Weights of a small segmentation model: encoder patch size [8, 8], decoder norm batchnorm.
Rows from block 2 of the encoder, named by matrix and row number. Rows with one number belong to one neuron. Each number is 128 + 32 x the weight over its row's rms, rounded and kept within 0 to 255. All counts start at 0. Numbers have three digits each. After the name is the row's rms in percent of the matrix's.
# fc1: MLP up (encoder.blocks.2.mlp.fc1.weight, 1536x384), inputs 96-191
# fc2: MLP down (encoder.blocks.2.mlp.fc2.weight, 384x1536, transposed), outputs 96-191
fc1.1065 114:174131099121121189123160125145138108142113089114105069081148156077070130139158130077120092149181106125071080147131184098118092136112171155117114110111140146150198164171168069086168128178114100128062191103090157138197200115142052108125164127157100131116160135158112071122121115110123127144
fc1.1066 091:123128139096134126108148156120169127085102147205145147100137133180128104114050155144163175109146127101156179053106091129094101114168201160142102133105110085098137108132105132140138151103115132195095151136157076183137082159116134093092119138131118132106148102138191071117164081144153103097
fc1.1067 086:131178161129119136176147150118063158116157125210100157158159147168098136136101117144121158094088173095139105114142102194121118130120104115109131189092151110171105142103112124076087126109059090074153114155156146144105174120105100133112146111110146186188192138135136143082102074134130122080
fc1.1068 089:113115114076082173086085136141147147165149077091068140079123133146201156174119133174100132122142154163181112114130143117109103181144160169054108128124139114110235186168060162131180143113106122111110141102096138112116113188121123159174105154091073107149183154125132129171082117151110114154
fc1.1069 092:112171148132116150190215050097143095176102110115103094154090163188088116125089067139104180148167157102180097151110111131081093115080099129122148106177114095165142134151174089169148177143124145120132093114118109112184094134146070132092209076111091109174170152099128128183187136144142126105
fc1.1070 081:066166162096162153130128098119082154150125178126073115136121141116120093139090092129124130137118130096143159191126149127142125143157144094153121126153169092099203082071095150188166174103109151099116172149174139097129108186104136120098067156130141139089155113190145105174121143122132129112
fc1.1071 068:195128194126085087049120164081131155120117154128089165117085145131130100172130132141134103076160096147140126186134131138135093068194126150096130083113193127135164067125093110128146089131137083110157175100124149138105117148138103128179101119145126125125134147070098113172121129083089120138
fc1.1072 051:131139117122181169135070138169160159115198151135101175119082107172089127126155175063161146081112110100105174114081162103144155124176170101102142098145088103159113170121094105119127132131123163152122098174150185070103074086096135143142110096140132138148142125149109159105180116091127102178
fc1.1073 098:078131034140134151094057136075099118149100127121128106076130107115145178098131138157098192135145066129111203170142167107138116179138112097144144090030100086105116116155104117142128094113116142092122116085156142071175145147089170183100156110133151171082167106160143136112108158165139075142
fc1.1074 123:055131107189126164100146158114115120101118082168123123113177165147134149107105068123177134156129093145151130108129100107115137057145146098171170163136119089117118143166105185164134088131144172123144158155121112089101168129161131243177138090137072086097108089171136067163132121121143166113
fc1.1075 102:127115073173083090128084129144098157114161115109142156089153132138171183150104178093148192117112141100085083087095131076113085119144124139171126122163117130095159121232122173135106122141105110076143069155119137114130131137166107072101166074138128132146099100121153171105083109108122110152
fc1.1076 133:085174176140149143129089132093101157100138074054158099167120106155168154106117124078064076148133126146163147091106160123122124117072158116123128128131149154102163100047150146132124082119088081110068136137115128126124111078168162150154190120127088119173097110075172160122161095176146163135
fc1.1077 112:141095157154097176126112119138141172106163188150107096146173151127126123133110147113130144148109105107102111114118155108188096162113028103150141174118116098139154129123174139170125132100142162128141134083106137138110070130127131120104147051147133169096110140106155118168123103133171134137
fc1.1078 091:166061167109135185088138134107156150132165141120079108119127170131152093135132062121145162132115165179120100111092099167136143171094115165101132101154125119114124117122109128113147121071121139180145154107118095080166156199116206181110115135171132164094140094128159087084076133150069093107
fc1.1079 088:119132128144080090146120190101199140074118094117116153141129123121130129134160140147182136152123127147148124130105135139115107139117113150121121127228106174152083134126125086147099117101167124109130143144143112123051148155079101127176170102079129120096125126046057109110157129148117147148
fc1.1080 124:171130160139165174125134108147143097118130089136183082100127121120150093166081122127123162121076162137101140115123113119185152114115076063138102144114090107081125111111125173097119161144114105120097097097151145065128117103157137165131161051110106116134171118105137137143093128131137145154
fc1.1081 115:191162133176182076115122111130082154105138124093171092111082094134160107098129156140094137133172128156184147113157174113075081097081117121114160127109108102155127073100107159151147146104166157093139147135120161128178086131161146122120146108122104107163149120122146125076123095121106133177
fc1.1082 075:156100142131101133134129138097104132182086186130110089155126115133169083100135168119164125161171134120109134134138078128095105057108083111149123097102115136227183184165101101140100147100056106114084105170200084066126113136139066083092145154111045178103118044152140121113165067129133073147
fc1.1083 088:126121181164127151078090153160126088137166033113074142140127149129119121081132095106111085136142087127183155139115107159153100169187230118166134141165118182115137188096106185137102149137137049158157113129135133095110105206127084154082111079149120200171104157126128098099087136122152133129
fc1.1084 113:151155103132110140139115104075090151152137078132170117165161118131092138115160074119149118141102128159153179063146094110105124086143079142155177130118146156114111074122136114112082193140126143113097132048167079183072116110103168140135151115118133101107082150119078163134099094144130114108
fc1.1085 089:122121164133140131144210154104145137083095100092165185164162107077112158165124109171091137146134222100086114069120143142176135101154141159069117128166107130093118149056112109093115137123177145105097164119117094147137118113146119130114098137144098133115182115096061126055115151087104165146
fc1.1086 065:126111098153139149136137180101169164121157128124127166122153172174142107140121156139123119142138108168129083143144115122132130098074143081175178085127162140082100201105106162146152146199101129101083184171156156108172150112122168203087084094148093170194156136110093149100053102119091123108
fc1.1087 128:130113088082140146183108127187166104186169123105140116191141125123067155179103089099141120157089169105138114057127121119093122126123134078133147111148116185131112107139152109030128161190103156072106209094108123130150105101139063139076183193115137121114168166111140118168103154112148109182
fc1.1088 122:090050142106134176132118104136087179112153112162094108153117130126169078110122166124134171131140120205205061156105135076111109159160129154104162082178139141156173172141138113096119124068140157106075191127133165122102113144110135114138138157124091153049104108145132095123106082096133112146
fc1.1089 083:137122113144104103172108119095114126118123125167172134111117156138179128126085095153186115164079126146176109131088096131061164101164158128119222144115105078152130137118185152066117145087148099088161108133117141130047077152129199170168130184147097155153153109109159132147133110187174150124
fc1.1090 108:133123111176137162077137116156069187088140115134146101162163080116135161105060154122138144133110157152157177129143187114107055091119222074149129102148201144093127152102078101153138140120119120158134149153135085131079127146164106144102125070203132147154154089139103102155137145135121183108
fc1.1091 115:151173088085063127180068116107103146107129165130150108137130112135121113147112158105135113147111126116113105195160110154129158123115160100135136181125160163179070122121170169143164113062120162130102111156191113102082150089172043138193122112129117159124145115147114107176128087137176135125
fc1.1092 111:190118122123125111122115065153165131121128138142063083164174114104076115111087104115142121216135041042166153157133097132154123153125112129142130174117146157104132127068161127144135096128108150092148111164173102175145158070130100119122063149089101111127145110090136116113161111165170146107
fc1.1093 093:078170153126179134207149092176135168129166105116182102173115121149100174126114083174071142166109105174189120067114117122144142135154057118099116112135114103140148099117088103188124139112156134103167121097110128167129140162135146078132110158122117107134151135064160151078121106132167101185
fc1.1094 087:116134151075122198151123127143134132070110151059126157119160169076162167181103098128122152099125094142119140156129117133116097134177108121167057151173139070146102154112125113091119149149141137141119078214094140127139080181142139128136150161157127168095146114118102094157142109053123126094
fc1.1095 092:164140187122114122119107198110118143109167100108112118115121121161117120106158159066136152146128135107154093196090098105075151120135191176129117170133121127103137103116137118115071121113114115083170083161145097117107062143086123170153161172125132131129159104087174121116126126174061190155
fc1.1096 086:112112102102076066159161162124102114153142147121101125138141191153104208094108146130160057166130073145155134096076172144094135216118165155064036075166072149161141107154125157124152119137078125118143143098141099054174136113104090162155117082135151136087155047113067160207153148142207160087
fc1.1097 096:113112095113152152126152171147153182143142132127182110095142153166184135156144206095069151150073109173095204127121069107146108093125081145109188127073132088201087165130120142076136080093157116121113157149136107114127116165122089115108188121142138124122094147212144132108099099136076149104
fc1.1098 115:058112176092176124186146068144107176114064139183090159147192086151110086173110183078155115072096122108128169127133177172203176146092162118131147113119138101121107110069132104116143098132147067108105172129094087180129114135123144152168117163123115130137061126194128139099104140141128125137
fc1.1099 092:121095098145113123175170138127141089105113083103159189116191116201173125148111091102143121110083148141166102149076139122145066151130179178104110105134104144147152169122164175134123045080109122132122158154130097186106135143084184119155137156129084164160127106225103119044154072136191114148
fc1.1100 087:112047071135145072139092044108130118131135138067104082105106149088155124149100167128073149096140071145182109053075156132048132104109159078108073117135171122111147151165137096137088195095123228166170170083152148083114140155169122124086143138154150102120120149100148098120156234115174096117
fc1.1101 091:170108103122156180146121148123164157120116094122152143078096084080073155179107147079084135151106148116112105118143090176126133146149154088106104075190113183106125123077121077115108178135115125141148094158091108173135135088201170076165129190163119094115222110149218106129154130143126112103
fc1.1102 088:127101093179153105122148110171142115081174161178129166184141152142138145180141109123145116067077142096155147119196157151181094200120039115127103156101119143132126107073133163119142151074150137140094186103127134161114136124114074124076126151127132098128061124110166130105096110157164176094
fc1.1103 100:145066154120138084126154113082150176109081187169106123097095118130161154124088138182143163099079126092137104117110099119136109153152123098141145136158098120163064120069132121098204112107156088120152135192181165165165168088178069129151121108094111113142118196061137107075193123150136144101
fc1.1104 076:104130152152140096073153140116144090162072092123179140149114130142135131193148151122147124121100137144144091156151118130161150167111136176126095179089166154132091155131112157115056139161121099104084148131138140140125067127110151112102153111117130129166097126075158117150139115062156103113
fc1.1105 118:140130123161149071191148154142111140102141114120092175139090116121200140083114119128099143151166194134181144137101147107100121134099138136117111181085113163192112131126153130179141149153125114084092188136159139164088081065138103116124078141115092118090168157169178082126095124114202107095
fc1.1106 107:118106167158115130144079113131174126105174137119077114143104110121113108094173169141136145139126136105138131116123130087147062094106072124123090138177127048157129133114116064173139084075142094160138069150147155132158095101178141153200103138110160092142155144146163069152093114084176104150
fc1.1107 117:132140115164117184079166160171155138154131117124121126118106135150122130137110082097125132114161119189124142129079163167105056086158098084169139105154119154115135153109107101128160085170156087137102082110126130138112079041109204206085086121070181187135145129145124177131100087153108078153
fc1.1108 081:132134133205135156116120125126186145183087122137117114140087080183156160128158109098090105193156116145140100055153129092162118144178097168122124155102125121150103087126142124112170047164140069103145124118146120131165148124121141144085110122089127139189172117149095075087112097126135119099
fc1.1109 118:119129066100109104113133035159107120085156129168136077145157080187159088123148136073152159165126133079111077124077164141162162119168099185186161080120089143180204157142069108122130108115108168131085118167112160115124143117102070114135138110105119122071162126152137178114129124148169190182
fc1.1110 124:163081144176124144070141142141035155103184093143146098156131163095145107126140154106128114107133172126117171133104105142129105087101141143074136110147117140119150159110080177117122170167147151173132138112135164165125120128178111156129167116172145104133106124140051122081153157134104093170
fc1.1111 094:125114113076154112137120130147135178064087104164092091195104168124111128184102097131187102147132130131075082090088149076096108096116148109136168128045117101157126134158077129130142099180131102204115109085160121134213095123067058170113170091163140103181155153133145150113144111123131159155
fc1.1112 090:144125166151154127159129137133166147134136099096135076121145110099128198140154152128174160135120157160127176144101152096072175134092188060107069125171141065096150032124165031172147124092122154083097102164123088119127077141123100139151156152112116102074170092158098097111120132184096096130
fc1.1113 073:086117190148111130119123093161124150157149134109139092110089168140128147119130121073150154128082158107120132144205161066147095135106106112164081148140072135157084158110143154102107172153140114189111116134188127128151115105166140114123153129169107079089069158098144152130095048113168140198
fc1.1114 112:119093086177115155116073146163116110088093109140062101142144119119119188127145169087137139130056058152105149096146157137117100160138053141163127094069119115142148135114129119083125123160104158154114091132169097098151171162143099173181181118088202099066090132112126097136120168167118122137
fc1.1115 093:099115102085131125154181142075148136110139128106134104139134125139150193108132134090119100105165162134093056068153152108152091134162079132087166046129172098143115033118101110182097096165098140164115114077112104177137080102139069109114105144109133197162102173137081149139129109147074123193
fc1.1116 091:084106100118133150107175134094181108150103200156129110070090133094138124126147085127152136163147096146133167116172118107134174120101142093145107152155116067160155144097097106106114159083133057100143099177141134117163139097114149194099145129170100099126145189082108064101175075059092098074
fc1.1117 081:144134164168102173157139190088171133115090075105085138138128125162115140131109120085106168123115133141120086064113143209098159085073162113105151152160147092107104099129082095158126121165094082153113114164119071154164107163183121137159124127061123103132130148086068084170153143151155144064
fc1.1118 078:146142143131153123214122133177155135111138105192109110121167212160166155163094139111137121146154136092112106109127175072173140145070099090199051045146111120141174132099141118100143100157130185079132116157174101122116115102110058178093167124131148137136121144141154064090182070096104127149
fc1.1119 096:169101076152118135117147135107133142139150116120131152171086118085145187110148099166198169125120100174132127161105113073151117126084131164093114157167129117176154127136124174105046142143120086125123077126164090120153098130174137099124143113104105058096073078090191136056131086107192143135
fc1.1120 095:196074104116133141106096138152137083129125108111129145161123110148109145157115065131122108121145111091155131124094108156091126179137116135097164160097173153065075085116130171126121095144111079110136154185098113073092118092119116161143108151123107181144100059098088103151171075147112099095
fc1.1121 063:156087138187119112115193146129115150160029110138122070181083127160111061102127101152128137144142166146129103158058150156133138126121068092105101122165085141100072130104116119153183120145115095151094110141113108147104123095112164175144140134143148157194131172116122123108095107163181127104
fc1.1122 088:169167083125207115128097134148141099104089165118129154104089101152151128090148138133139106102129097149149084064110110068126162100149087110074159122171102136162122097146096141087049151126093095095051096160111128136176158105130105134136149167096180145175154086097165097172116097135108115125
fc1.1123 128:119130119118084167160131105132138136141143144161076138099069108156166156134150124159111128192140122164079171091101134082188100158140107146090161148166122106164134094137143161112173167126118094139172144129114106127180098101125152092133150155099143109137187106111120034090146160142122095105
fc1.1124 106:132133122143172092124195122103150118129142132109139177114111181105139114154169116149153132139087181146100106138128063135071132076138105139087095158160131102141128094193110147113073118127158141132143113135151118134121135157154050103097156096103117169088116107121085120122107163121138088155
fc1.1125 115:129117160109084154131130082133101110132133172090117139093152134139126118116168145144153103070121109111077155117120129126142153173125123128092154102141090111157210086173159076136106094102179147152159150129102169108128087131091090149140161157122182102087163113090175126216103094079148159144
fc1.1126 084:103131149107087140140162099174133145160120177097075170103107165115171152121151118073075060095119126107135148158159108093116142108076150147140146136142155184137107125146170148097149205134054119113181109118135140123079084139137121135149135123149134152168095180149121102113106101119151136120
fc1.1127 104:157082120169155159080170041182139128139096133154136167108170120120154130132107140182138168123099101175093135161108075145106159069125068160127078169155095164122087134108095130101151136149088063128174142173126104138105159096099129125146166150021110126128141175122138089121111132134109108089
fc1.1128 095:107122177066123134180170195135139131118200155190114149114107142134105106187154161144123117091136126100171092115143156072153136063146114147173126174190117140146133129143117118129097111112113108122123143145135139086112099095114127116132135125109143068154102055097153067159141097066173120111
fc1.1129 090:075132106109086105127172110114174154098160196139081117150151177171082110109126088129146112195134164110080131173180154190165098134129174128146129152102082137097075097133040157087106052110125147080130165160150160096089104113152047121139154118102123128121109154128147098124123134186153118175
fc1.1130 112:155112179117098111108145097116115098121116179130102108104085133119093112174083143078157120170185118137184139152173105149089096072124200126156171128082106099160146115099148138073113122074134146092142146103186083135026142126077118155123135164185105105109134032151085075183140177154150121141
fc1.1131 082:122080116183124108137133145131144136122144140119063095128107109134109118131129141070128120165110142191069145195097143168071129181130173139183125106130133113169136117150095085099106120125146093089177085186131114134138204070142142114068100104125182129186117133121117186107097107132184104093
fc1.1132 110:078155144140117112181097152133130088142147115087145151143105169150156059140139185154079097106126096121122187081114134125142100158124203100086067090121152139066145152100132083174129146113119089139152140163146099163147117137131088116152156176101132121078095120113124159117156186116179144089
fc2.1065 109:076115104092139119097122160168168166138148121149145135117122156108119179100175148107124124180107180088117140127094111086195107123159078142106103114141122183082116137069065127151146159119149125173142132134143110160097148124159095128098121087131128106136089147132126183158138162114179160131
fc2.1066 093:149131122094100144112167140109115135106103107190188141125157122087117160163150176156122066100136151154142172106114141119096103131109109181164075124175125122091110145144065172106105062113116068072124120152124161115205155112139142092078101101180118179114113155111133180102147132186082113156
fc2.1067 085:087150114076134108152112126180067168145178154093110110102108096093179089112139138145099150153103128151131074107101073120124120117107159170150087148154181086113092127167102135154176137151084173105122095098177144126132112102146159117167131185136069155152134072106075176077155117105139107196
fc2.1068 093:137110139139185153108152044108147118145136101150129128182086108145115177123079165092129163129103125144120116095095167139134100126132101140143180095105172093135126126157069175228131078108071099149076168114188081073075196152126106120153153105127108103147137136125140103097125151125153112059
fc2.1069 092:133138111129065105135138138175097139139136162134125052135142180118125148125114074130049127191109114105061165171138159119090109159149131114187102163091133117085091160126103195112105125151132115178133079142105070159107137063091138111107128135142157138095190143138173129124103138072140125128
fc2.1070 078:148121140089142151111158121075133085187111180143117118134177119106103093050090124135142156086109151193141131136148226158100170127109160143145105159122122104105116112154115156120044130164108141116071162148000087094117117107153138113062141164139154106131142089107151146090119167089189154067
fc2.1071 069:085125116163143116144112089141175116133127094152110126110194145144122137074167099105145101134130081115123112049110175135173131152099095134083080091162166141110106120168173097147089121156161167123135118097141108128131179105091044126074160089171132143071132110164081091210091170147101115112
fc2.1072 050:073142122146169123089149046067113178119047135155127094148118121113165121157112125128125102135102152087156101130146109128151097145145141116133119151145135101149070195163124113179147068102105101115098082132110078096128115131099093141153112188106171216168143104041135193072169105148113120161
fc2.1073 093:139143148109121119108137111072150092181101147104141150127108112190126131153127198194104146152161141118105092137109170150151135192122013136127155102107107142122116150126060162160141144164165205189147168164139193147124151136162077161081090109167116071143133143144112139102126107095140141133
fc2.1074 126:201128123167129128177094106179177130138158157105136141118077125112126124077146119119127087146118137089093127126003155121092166157113147138134113132105095160126123125095138113142185194156138146118151140158117163131134129082101085130114188121130095134127087113008118120156098145156091150131
fc2.1075 099:111146142117142148099176154138091121078095085139162076103155120076085100101126109101190130133160166092124149113168136090064133154128087112147079172201122116121136123051132127152149128076129131165133185099140131139171134157108168148130102122133090178143169113150165074111128164138123170141
fc2.1076 147:143141178142118120132110109199196085174116175139183176103118170115109175110138092093127147113164096104082154122144132136148208141075102149056107108092101195084152171142141124108114129107097126124147135183135145104097128142141120044136137098068136138065160155142098153110143100120149152129
fc2.1077 113:170146108070158155143117140140168143114092113112100135127088139145156141112153155158086130132150120141095091125101122141123117114188113102126148145059081126118120151150190137140137125178123108143136097098121137075140143123113163181128157077140164110140080087089069084152068136169075168157
fc2.1078 090:151036080131126111148153159150114149144128100140159111105136147107079139170136116115075177124155134080113173098142121092165126163143090071147114069106183162117094157167098121059075113160126162065105127104131113138113107180120137116219160109071132148114146142121070090160141094077117182155
fc2.1079 090:174083116132087143164127110108147107170097131132096075123114155109206126152176116156083129111119156133086042086103105119164160155150118140109157051151201124139154115120129102167099131140157097118137131144074115149166148125108122158158114087129185159144057121101085133114131127120152165134
fc2.1080 124:112070102176170137112144108136155129144098095115158120103118104143148087128129101173152070163123105081167138112170100173107166083172153100147099140162139072118141112169081115139202105070132132109137159158112146125099174187074133110101193095189156115148126120117126162104158118083122146102
fc2.1081 122:166164069087108170152130131145186089168158148198135097126129117105106169177202117100162172076167152161099129136153127111083139109146128112142062168160113113145153123159138180131140128097111103144113124135149111104179102132147092086175164110117092103087167139102187145071093135148144099109
fc2.1082 074:100131139107194131111118186118085171156203108171145153117109118134149159092150123090135098102150120160116068123107158085146123158113106164100091074102137162192121081126133095100096088100108118134125130092102166105133129183166104090187123092122072146112162154093245133151114107136080173140
fc2.1083 089:102116105152114134102171114161125187096073120127186097142127141184152104164131174076141164096090099124140153108162164111065140105136205093102145087114154184158151123122068102098097161128131112086131146181060080099145168119121153078107120095150100143140177124097115106128184074084123117143
fc2.1084 114:078078130128046114133160090105165113101146116106166167113112059155095105067115160122128129079171203156134117164129090160165132106135126099121049110084143137109110172121149116107180122112156186111159158190184121116172173132113100155135135139174124107168148149074069110117157081097134121083
fc2.1085 090:141122107171101086137056059132186087138129149123078115091111131162121125101149163197187045186115065171158188131154095118119121142167085107210138142132161122097144179133159121127075133097120145108093136135138142146100156143148149131149093100129062089142133131118148119151159183152067100123
fc2.1086 064:157104109150122139091154181135039140090061169107104167177159101081138116132066096216142166157103109133080141116168101074115154173190121149081071076069109104145152097121156122161146097117122159107098138126149139124112134099112139121111168137100126089215186137085108138162138126149155103167
fc2.1087 137:066150138083132126124120139144134122116161152132117112117196091021114166110156113091051066152170162188128169147137206096124112171161119129095056149140148083158175096130181119123153109196188141175155187144156100121147113140170140103198151148139145103090106116122085174134052129130094109121
fc2.1088 123:161091104094122073156143091124167148148112162147129166150128118108106129147094127094168165126056083090176103098096142132094126096111154147100129132136131195123135120146095143116148160123132094142157124143126118163110169118135168162148133038145108143102091124121138146122111110147127098138
fc2.1089 076:116112137100123123123158079150135154156217072159096180081071078138137096149141204137161119136077122226108156118145157105144138116123119193143145165124137097086135124128079100086145103110142126107141129143141122175123103134145073084170139154141136148152144125098092087150138146134133122139
fc2.1090 103:121192096069159197116108136080150078110113097079123149169159135141075158184148090096179078137151058116132100160152099055137163124179141157145109125083133095156119096137160106129146169114127200079126106115144114101140114102133154116112120109118196083175141164185100159167134110088136121115
fc2.1091 107:110121170154128150176109168137176120161124122084139186134192146134152113101158180126134136093134167091136193127145194132101138135142126188144085117102178069119197130083049112120124164142178105109178120136027160151130112135112170097076100106150172116141091153150109112068149130099113126090
fc2.1092 119:121081126099163145119138143130168206162096176127115116087161089115139120161098091150143195140141137133126143142095102141134154108098115136097132062147090104088156111131118086093143079183117129196130125141064129096181164158127147140080126073187135075126086163127148145100155126071151108103
fc2.1093 096:162110106143088081135131116054125107169128112185089089160136146169101128092095160070203088107133100159072118144168160101101191125064126173129108097099120140084116162161193180124117051162105156118128116157140097112114131193116114091084143109115138169170144139061178119126073164086135152178
fc2.1094 085:100182067115155153148144069119150131128176064130171123078154136193131153170093194156106134127102096150108068103127117094132104116130147151121070102140073142154138142072098123099140143126124163092118077099157131134102146118128114133139097126101126143115092093068151175073129150089094137198
fc2.1095 080:189143067104205096130083128185167108122141152090133085093107171112162158158176090162119064092103116130155144137106192137106103154189124148132148072147135083104128142125120105105156152138121136137122154141069126160120111136140146153087115101063093105146131086114170142145142099165130169106
fc2.1096 074:086143127086131156133166128121136116116156135191107143147166093119124134142152155083116090118153137185149102120117102097126102143041150134137126099176101189127124120122066135189118187106149100133129135146132149137148109091164107112165201123090125108188154141136178111093142133126120183137
fc2.1097 097:129163134106098093126154144109047145148184115081131067090123154100134173095126146111080070123150139110108124149127143117130159150169141129113098113140118170115135123180109139151092192137128103105111150118061116153112101097095114159113171132148128160147086130125134159169132110107090123101
fc2.1098 114:145141076136157140108130123128097176182142166155185144076105106115132082111121101187145140130182153085133122115147121138094140152089180157173106126131074125151151140173127110082089177144116139078102100123134108134104109135105161113129112124098155116124114149130131117183162141101113156128
fc2.1099 095:199147115083124089125076080160142162096135129112068109133142132151142069144094154149146092146114171196165171149143161092142164097102130138125163121137111144110115096140132134136131138178150130137121164097089152144119072126138098193154122148137113135070133108088081138184105156126116140124
fc2.1100 095:124160076141098154119110095145126152159115166099161137139120144090177101133072125113144145148097116117161169185114152116175147246093147171157136103109128150168178161136158180160123142122139118132168100120160100160142099100143102160131113125121123139103124075163113105121170100151093119120
fc2.1101 093:147143140132135166118198138140073133132154094162089172166086085107127033126138179154119159123183114122177099131080122131108161158161132133146157127100144187177120114188141159147125095115154123126152161155101184107199102150051160193087150149139081111112061145107086155098103075143113145185
fc2.1102 087:134138075125134152138168094099117184148102167111126114144118167079137137103107141095122151047115117115128203164119044163094172116181132103141171054110121063131125135112178101118163112107128188091112132128201118130140109079116156177088110150091138143179182131115116140119125102109154137158
fc2.1103 095:166178196158181072120113088123109085094079132180160114090190116056108201115178151134132086152130131164093111140074117135115101190145179118137115081113121106115155141187083129103090134135110115101138166137153097114147112203171132167086116126114199114117139123147049181150155155170147112127
fc2.1104 071:070147098126148105066098145143107181123088131151123121132126131178140078143079142084127129212172146137101135069169125114126075149103147138098158107176100161130140112132159104108093160123111129099158150177127121135177117134078156067104124119125151136136129152073112126149100090196153104132
fc2.1105 118:148107176135122191087160062185111095129117110145162093142161130132139155139091168141216108121094077139125078155153158084115174120127174160128145089102135101139152101149110135129092164144130102187129093183110149070119195175150128127084148082113159081139146104158090128146066096130153186107
fc2.1106 118:109106111114160109184140150176178133148083111096110116119176094114157184105088122109125077106100095063129101153121186087203123143077143154120130133067067122063155119176169191141140116084107161102166151078083100155113065105135163137121123113154155118095073168115214116126144106137084105108
fc2.1107 113:133096159063094095151101144125178115108152133077178162079078101105139131103190107112124137075168099098113152133124122106162190174124117086130184097154118132122123172166114139121155144104084129137157132110160160098085171144134067074159164093177117131143134136121130166149094138114085133164
fc2.1108 081:124131173097066098153122181174106123107158236142111136154056121078087120159113115118142155124090139108077090099186114154092193126130107117113112138131117132109109109099147151118131123088145180157207159127127135145101074139147150158080210094066089145078100125039103132150092091140175117109
fc2.1109 124:136132099138054092126096147160139116095096057100109133116133140056104117128134072127055142098133186176142113179125116059060138108121190129159124157095146134122109093156141127121158130107159111100099068144164152182171156138084150090196086102122093098137108148126168141101108162155143135132
fc2.1110 149:129187156164161079149133116150134142119171123128131127107144144119145154147119136177128153138129153188063103127196160097160147123128093103162136156124096097110161095144103071124094129122051118103128128152168105145111131084145187076153154097142144104100075133124125136176107139093152145145
fc2.1111 087:108189148090104175154139113167105108132161170135101126104147171118158111115116119151051200130115104087134124151110108138133115118064151077093070076142149133136152115117165199042064096130047119122146185133113120204114180126120157161116171116135152072147139117119140162118117126132122097133
fc2.1112 098:191130123166113119125138140130120197081152160175077119146144054124096133098171131115044100120095165109174118138155130186092124127167103128110092124120189130112142169102104129152086120135143119100063128093090075179141160173105146123088086126173155121087092135153140148167079110120188125115
fc2.1113 069:143064117149126128157135131126097109096040134117136182154133189072064121131158171090123154128129108175090101154158129111211131137136130129071125173103101124117152187113209080146172130121142131142043107133172118136169140125117110110104130121110150098137148089097150128124111119095028134124
fc2.1114 105:157107111152125144133163133119112103096147117099102185130181109152125053194122176120128109090081152108141116162114120159197131169113170079154118192082108128120077075135109155078152150095135126163136154136145177121107154139088158086109118167115128178143114180156145136053107062131159137059
fc2.1115 087:096112119090123091098168145095079167164101118152143157110170116165150105096146101060131117134137116103177129186120105141186174172141160099105167135154126086127160144156144105111154111175127128063158055062155147143121157130165090179179155124152091168132132128080156143113134161126129118158
fc2.1116 091:151153107117131113134128160125124176181124064130099143094064134147137120139129117080151111103148172163152095155102129143082122131160133102137145094131152153167138143121177128246118077076129206134085089133057132203074149203147085116118147061116071164169141144131155138223092101074107111123
fc2.1117 086:151135142113144149139135184080110143122167131092103146197120158140111151102123133115152114111127142133091132083150186149148098174108167168137099104112123095122136099160176135110107164123140072075116153195118149119149178071100161034177150105140092114133091132122105140153169122115125079081
fc2.1118 083:113106179131214087122090152124084141168156118117125120117123182099109127151182130132074111137137148129097118150089133135158145145107164120178151111119121088151151125108124136138020104125096124197138075159122071125129177132102146116150155143155098178131079112093104084120099165117130143101
fc2.1119 096:152104143129142133088125057140139138133164175127159135149110146078120106150141118108157137181132057072111130099148142121067106127131115168132147106154146129100043106141093136046100117148085111109092134101125094133161163138120066157096164137119126172196127134180115100100146108138131178115
fc2.1120 096:121129101114122110125101188153126173150162129134077154159164094148124141151075157103138143194124142132129159116185111092107190105104141133097103083146113142115169167104145138070095106196073132149136076118105105170129142151191149101107150092114068100189156097152108103134135185125181149146
fc2.1121 061:079134129093124161154138078132139176079151131135065155123112148115096117073092140090209158153122195132167134112149178134149089176169134164131198161113141139137138135164129134134081099104100102127086104082145121131158141151107069164096059075130167163051108116144062184129152150125082110108
fc2.1122 082:097138121114130079148098120242123197099077117146115168197179156136133172117142090130163142097111143119147090113141056156130108182132181141153103115098168160050080144060143127214156160114099143188091149103111164100101111154138089144118119123081192147086145143128163072155121197145110138141
fc2.1123 134:119165123154152133093110145065094125074123120145091143112174113093160115129109139125142123156167069121160113094113118134122106155067083084108093120191107131191129193161147175105051150118143204067165078171128160137148121077122149136160155089165109090103174157138126109156151162140096083114
fc2.1124 108:165128138140080119158163134109204089082130089135114146148104145119111126182121172164156115127187108117130125168197140141129157110108116106138191117189130131164094142064110175095119197081175144136129189128063168191118125072178162137140149119134090111131152173144133143200144108149103084146
fc2.1125 109:127101117123189114094160133155166176165104138152085111120153118152156144124170127141121093120203082113144129192125150101069110085091139129181112080161113134157102093100081116192118198107118063099130134159085099131092115155108183082093149170091198134168188121122145163086158122136125104068
fc2.1126 090:124143127184167132107100141109149160116072152165123109127124116123121047103157159125102119144093132152041115162170178077067078187159094136143124173161148078169134106144157131147100093101165121096145180134124130125147119117127102079151079169191086131121088144077171147144103090158146121087
fc2.1127 109:157093128098132130113119145144213094171159129117153103165130091185199070103131100115101144147105074105113121091105044132060172135101131116157084166140168149095164107083162159076087208206099120112090093180104140099109147157150102136041097068113095177180126144101095120152144102089092122163
fc2.1128 083:126149111084140067126133120100141136139140109171141129139158152075137151161086061086157134152153132132149154104129150137105130139132132147109168160102107146107145101126157184142116153101132083176152124133042104113088095187125122171145175112145129189109157142082090145113079116165107137115
fc2.1129 090:107126147164157164167125131233137061098213128206109091136133151150129136165128131168094158139131149133126109083135109115136123170105140112110141145104110149125105151074144123176131101108117034136115156154138106135111118100099139205135156160137166192090155079142164077174168115138091186122
fc2.1130 116:135114137117054104126150125125134147106141168180151135104165110140137158114119151164136149083131082140068095099097086161122132196104107088149131141100195169087158104079133112163114121177126145177118179158096111134163152090118129086135104178114129149175114095098101143114136123101145126101
fc2.1131 084:129135110116084118066123106095099133125163139163178118124118160113189096098169109159078116130114072098168126123146119125124122102142126100105082119101096216136088089141156137190126123112155149119075119079112108131153029216137112174129135158136101127159138162150140164128119098147163108174
fc2.1132 109:169099082118112116178165068126113097191124129141111071124125155143139181120148161145111147157137163119131097122104128076106130186175195190135151103117111169098100105134068157090111101101131145126123103145114109165176104183156095143136096150137104124117129109130101113136193153139137109119